{"train_examples": 97500, "cond_dim": 256, "norm": "layernorm", "mlp_ratio": 2.67, "qk_norm": false, "layers": 12, "positions": "learned", "residual_init": "none", "optimizer": "soap", "eps": 1e-08, "one_sided": false, "adamw_lr_other_params": 0.00087, "weight_decay": 0.03, "adamw_weight_decay_other_params": 0}
Rows from block 2 of a small image flow-matching model, named by matrix and row number. Rows with one number belong to one neuron. Each number is 128 + 24 x the weight over its row's rms, rounded and kept within 0 to 255. All counts start at 0. Numbers have three digits each.
Before each neuron's rows are labels from the 100 images, of 14848 (inputs lightly noised), where the neuron reaches its largest size: "colour at peak" is the nearest of a few named colours to the mean colour under the peak. Only what is clearly more common there than usual is listed. The data: procedural textures in two colours, tilted and lit.
# gate: MLP gate (model.blocks.2.mlp.gate.weight, 672x256), inputs 172-255
# fc1: MLP up (model.blocks.2.mlp.fc1.weight, 672x256), inputs 172-255
# fc2: MLP down (model.blocks.2.mlp.fc2.weight, 256x672, transposed), outputs 172-255

colour at peak: purple
gate.614:149129104115166139121127105104121090136121151159107135129138085079151127122145141166160144106153147161163156168168156135136133167119144119157138161132117127127118126149158125126156126105136136137084125132069104196115152127150120124119146176158121147147
fc1.614:139127142158155117106147115153099112181157136127154132108141126105147109130129133121142105147108119119121134123141138103167113113185109134098081120102136080131109074127155162136170094101136092114177147112099127095141116123141111070106119154147097124132
fc2.614:099166175100125166140130140163119120115174092167135125148113118127147133117151164138111131148085135135133074212134129081101147109117148127089085101135101127152131093076167138140160151156123142081121113134152121138136109132135130161113100108121103111114

colour at peak: white
gate.237:152146153092126085109115178114118104143083156192118103142154130118120138145104128137112128122141134135144132106108172123160088186123149112163124136143153171101141152143134110135143137116137209115136127128105156149145148118140123127152140103141153128123
fc1.237:160104121193153096124146114137103138152128122105100164113095179132087158103092126129092134115089132074126096111117132130171144126135151128165104103129144146145152128115127164177117134145154095147118080129128123133099142153102112157128111124126118098104
fc2.237:089123104097138158098128090176126149130105098168117097168152124126108124116123109113136131123088128097124122162144120192140098132096171138152085101154117144089156108130171144134093182140126131087131159138175105155159100100118142164140151122141109154092

colour at peak: brown
gate.545:122104127124126098137120158109116064142137164150147103099112150098164113175115158151165134117127123136165132119132131126139081113128091127145112133121152159169119121111124138078154144098127133144124155121111106155155143128149139098137106152091115171113
fc1.545:064139133133099162145148127112107137141154123133120127157105128084074164119129119082147149118102121087112124165137134077122129143113184113109171124132096101120161160104130134103152134135126134097121109084131109105110131130147101131091145114161123107150
fc2.545:108114142117146126128170087110098141193130123125145119117124120143134118135144136148119166099100128124130149109122095123122127150085109126099093113132154074157112087139188153127127169112123134103087130133086096098132138145119071071144103091132172142098

colour at peak: brown
gate.122:142142134128160136110087130150126125096127087129143140114103161137096120146146155116094138141175136117135106065124137135131135120101112165149149102099122117132093162117155192124117183100160150147160130145146148178129102116104105124099133138128136139186
fc1.122:118099128108119145149152122154126095134139141142142173185128137117142153187105121110174106080107103130148155156163148122153144126113147122146153169133119161120132089110132115107124094151112111144121068169138121096065124114109155149146099106153094124126
fc2.122:106129128141092106104095153136170121127123095083183146119149084160132115117124175172154125117158115110095151089132093117127149156119127107120101110175124053114103182129137118117118128121137131136158093158120119118124108159156104163093127121115152127111

colour at peak: grey
gate.394:110143140141143100130135165180084164165147094135135092144147115162144107105150123131123088195138137095155146161145088140118174128127155114141119091130119123091140117104136144147128154142119119145152108112115084132139147113111145111133147117141077162123
fc1.394:116131138148141126137145105164107145137083147151146110165141140150101108150117107069114066134147160124137121157132170122138109085170139125141090158137150129172112121125132142153127120097119149119101117127086099180114117100130121085138107152098136136123
fc2.394:127095143126121105154119160135176134085112121157149172100104104115167167125118129166157109082108085141109146101105109151088107090132147129129128099110067155128142112116116129135121100127108136114121145098125143129066144152144130149115142140165141094094

colour at peak: black
gate.463:116133092117143165124130099108160131119107126154103123114172124147149144131170102140142164086160136124188159135146100138122155078161168145143130110140125136110143117081172123179082137135104110103119112113139107105107143141128148119095095117151159143133
fc1.463:140150159123135106135121118163127140116143121118174147117151129074101138168079135129118120108126132126092092151128178066107138145133152113127139141157126122195088122152096160120141132124123154120143141091127142111102112082101131146126163115091088121195
fc2.463:127132061135120121146188163163119098106136091099129138138115143127099162163130127154116150148105103126151110111147136100172138126113099076084138099163143098128163106170124128126152119129077148133136155110126116138132159145145117137134125136131142129112

colour at peak: purple
gate.611:090088143123142129130112127100108113136185120116073125141146086120152126147147161109172175070116155113096182180114088108113153157148140174134106136148085165130139138119154143077120158133084124102137131131145128095105156121117119142150179141122145123146
fc1.611:168117160117071131103146089122123137094096165144158126093130155115114101132140105118115100135113156151148099125093106105141100126121098154135169176121160120108081127162122113121102129149154085104110151129114137150123144127155112103144124083151166133159
fc2.611:177101152155113125100154090160162103104122131117180187077142143165169128139147098054114128118117141124121148166118127123095138083128125159152113114129089149163150131123112120069101093107120096109124152116185130134131138130117108161174084115145143112129

colour at peak: white
gate.215:137102159075129124163130063104123088117097156138120127153148149109121113123109130135147107122130136170119136145139167087156157148110186147151150172169104115111149130119119146106108097158129116154118116156186103125144164125142122111137121113135147147097
fc1.215:100132161118125113118073100145140108144099117122122135138116131145114178143139103143096083130132084117099116173169132124098115098139123165121136155144104120138106150168157133160111153129123135158112138110161144136098135146127141114118085090138116119128
fc2.215:123129120141130095147116118109134109135127115168113121152109124113126119134125111122094137170135117129143091112167152056123110160091126148097103147149123102110120109136190109121094103112125148122110133028124118170079157083093124085172121136169179111109

colour at peak: purple
gate.320:129142109141136106111110124191113151138171136119100121129122070120141108150145141154136164133125142145127168161146071131191155132142159106148104129105087133064154106146116133104123161114147116173140137133115102116146128123108144166091144112125090142111
fc1.320:155148123135136110071125123146109074176110101101156149120111152120148105132081090120095086164154127158128130148084159149132108117117122132102118134130152102133165142148144129117136100066105122131165191135152150155156127150103085142163103121122164130111
fc2.320:135144101124096151063103150167106075123166140103134118129161112133076128152137136159113136203088127072153124149124127126131149134130177120140121142120099157146100130135093120112122135107116156136127141160119118136151146108127131160090127085164135179116

colour at peak: black
gate.148:106137177140135111130113148106148154158104116100132126134137141150103142106174123127142096104142093101133137135085109111137139131130107128137131099153110157099101124147094124171118096163144160146162135139092091154103163105161141149116145102079127161101
fc1.148:092103167098149117136148131120147133123151092124142130129083124138120148149144124117119163139149109108127154067131143169134136102151127136127066119134158135110160137148165162134084096107119097155103157149167093134144153169132116105139130172132114079155
fc2.148:106166089120148129138108136132131160123078121147118139139177132138119158123113091155127143104122124129130119159144148106106089124098159151134129122128076132145123067143140099106164139132130142101129103117139109156100102087103111154132132164178142161122

colour at peak: grey
gate.386:137131108111114070173089116111119141077104144143153132146068185123135120139133157153118097128127145173149110139117116128162135096125091078108107166124171143127117125127123108126101083167118132130092146107120138158145145146101187140145146144162117176130
fc1.386:124159137126117109172100140140110121140096105113096128140105180137107100165114127139124123101143183107115113134130132111168117069111095115131095100082141144115118132116149137113138065128134178131120164082140159137112118130120180159136131158158094163112
fc2.386:106105099130100092161114145133088122128132143138104082135103128155115135102099095132124103149137178113113163114165128128147134067109083094127138121180121131087140130158162145113107097147121136127103130140151187125125104137149135152128118142126133157143

colour at peak: white
gate.556:181127134109118120182122109123119109114137113081148128105099159144156159125146131137171080144130151120108151110134114077181106113133085114144136098101136134142159120129126151169162111137153125131096141130133108149176125167169121108148137134143109166110
fc1.556:139107123167157168143112101111103177195141118136123105161125099146134092155124145137170102146126150112122138115139138134102102095131146122099085117138111111135125139120109148176148132077151144139125157127116132146157107158145144104134071115113114197119
fc2.556:133124138100113125102101167137156117143124125129158104139114176139124131093109105161139129101119116091105069095150115105106156098140157120138173131123115147072137116103107141130102116144095152151156112151136168153102125121148137158110113137121134143139

colour at peak: purple
gate.303:114113099155136134141107105142158135092116145163135148184164142158155119131122139186141126129116128145142139100134080116120141127156111120154182136112141122101139149147111103106144087150122161134125126154162108113140125161142150131113113125118118124120
fc1.303:112129089109078114114134105096138116092093167167118144155147163150126108097117113187145134106167139139145128131104086121124136140153129102143217185132121140133087121138105073101114130120151163122131144131125172134093130143145137117098085123119100143119
fc2.303:121140115135130161170139130116080143155103102146120149145177139149129144102107159116115131136149151107106146154148126111127148141136136125126105079161125102136164132094155110169145144111153116132111134112125113131114124122159131128185131111105123146120

colour at peak: brown
gate.169:088119150119137097083079094132162174148126158132107131133125124137124116134115142153187110099113143162093162143116165133090138121112125140130113142139108116115151139134180139116094169106100172165120128136132133123117133119093116126104147142124166103124
fc1.169:135117127119078120177151136119119075108123151117146140110117114137148133118155135134108128147139110112156117143169102106170101113151122113080110153105145115118098103131105097131091074155150127086096111153113138154150133122185126110152138118136153149187
fc2.169:145119139113049087099128111146144106103084085089129138120110109137146110167114062150138139112129086127102144155118137102137122133157110156118116116134120141127178145144106107120126112133079099099101153142065104152096135137093115133102083143131141084138

colour at peak: black
gate.25:154139134135149113148137158136149128162161083126151099118170134105086121150130117141136147150133131097117128081158129104087158088120144133109108124132158123139111161109105134138139092114134119140133126113081150158119145148155192140126099145122089136131
fc1.25:136101142159141120126121155110174099143191106157132094139150121110096139124122129137142153155118142114134160122130093127096161090129159093104138151128142145150129133128113127132128104111144097137134121156085157160135168143120162158118102174141098135147
fc2.25:102110150137138089132144167179149074122141155128136069113112143155131157169100112094141161133142139131166110172128153116094119078136158114134147148137137138143159131118133110126155128137156140115130141141049159178129152101164153107149112131175105129090

colour at peak: purple
gate.391:108126143151148143127123138119132112139161120154077134101119141131094120128118137113119089117147142117136120171153139147102122142131098139129126139122111079136141166144130107145134126097171122144096070120128089110145104123168140142137155133156132101146
fc1.391:169126123129127107150133104123117125148144088144148104125129098150107137072124110109161116151141140154154153090135178131197089124156126107129112145143123102124120101149105125162110121141159158086149106105122151106087093146101103151156164136118133068146
fc2.391:082154138138130143122115132112153153134118159113150138050177136176096133152174148124138114148095146134140159110098097172116101094123098119148097094112146130108113153137126142112107135087115148107120116139125128119144114153131164161139119121101117129143

colour at peak: white
gate.217:155139138114100145147115112129117117150141127126131110096158151127111125101144097143115108077107100142140145134110115103175129127126159123131068108094158140151152111162073093104134100107097155131146087126118073105169121129148117101186103163139121097101
fc1.217:119120141107136114147120105131108143108109148098139113112079130142077090096118166145119152096151116148091108173109125129157128125131178135128154145137121094164136127147124111110166101100113152085134123097147158105121127126100110152127124141140096147115
fc2.217:122147154137141118112124128139109175146161115122122074141128173162097117127111116123114084133153144140085147125118124120120149127115136099105121130136101113111144092132117119120144071184152163078128106123141131123149154157154141097139115115142128099115

colour at peak: brown
gate.592:173109148148146115072098148113136133140103105120149114159107129122116084086115109153150103157101135118124168073122118114118127121107131125111127155103133102135102126084134122134115121176106144115132140091141131094151132141090145120139137150163095118123
fc1.592:121132157117164135115127134157107125125183095145100151110133133143105144141171111151072148124130062120148082149106067154152120126127115087162140080153112143130138121125151137124122159117155129131132038129152079069132105130131144144135106126146119086153
fc2.592:147157096095101131130156136102161104125082143130124087113177142154121108108131134128148098131122154115101170120122130128117136154113158162160098118127142129169116065089104167134129179119114179096130136124129111149154156162110097111162121116124120134124

colour at peak: purple
gate.343:150104153110172117140155139104125118109136108165128131109165177055081147141110142167122080095160129109141152150139133106159133141146104145123132122109142103157135090160106118130144104134143097092126168139145097137096129108099114115124157124143100166124
fc1.343:131096125100135086128127069120123145132106141130107146123133172098125134140131142095136143122149133113068147181084132154149142120129130151137138164147124124159100115133132099121082139173126106083170166148104142136116099114110123134124131141129097130096
fc2.343:197155143134112105146086096083121124116150171146126121128106146187132095136151160100143120152113093105132128121049089114122158120156137128123163121124154130156146176112126150136123143108142130103127139093144134113153133147107173124144115194114103122156

colour at peak: purple; blue
gate.543:118123123155193115120114144097130135136155141120062111143140115127143121114156120137133145106116129148119141136092096176099125142109140098164111102140099150092166113123130151099128131109103162090142116156137145123113125124153082172110124120130103141115
fc1.543:171130135101113139112105092160111093135117072103142079128108122111102145100107127094118101160137176148101110072121110115128158109121094111143142160097138137138071145174168125111116109129137128165123139122071125167147119096132121076132137147125160108141
fc2.543:150156142127111117159105151133151139143101110095136185138096108164116160086130103119118094127130063106131118065108146119124115119109111109124096117132076160141131112140123129158151110110180117148142149140112150125095149137161145146115112100113141091083

colour at peak: green
gate.569:100145085120110138139125151139096171158118129118105095128128134109136172137114159176113161156116105121123127101122092133126168097123106155113151128130102108131115134133116169143139105112122145176142140137101093150117169112135180139118139126092117148090
fc1.569:127147125128142144149147115134142118099146150130166096155117136139110148132154105130130108130121115130132098106129106106142138139112111127167143157130116160099104163119149111124152107173106132139128162078183128124110155142141142124173129143119135097131
fc2.569:123128160129101109115117157166138129151113106119111121117130143114130141165122132111075132150123112091140124076141148100142130118124132124170136080132119178081057097091100176136111167129099141139142143112175140123092146092125121111112160098099106117116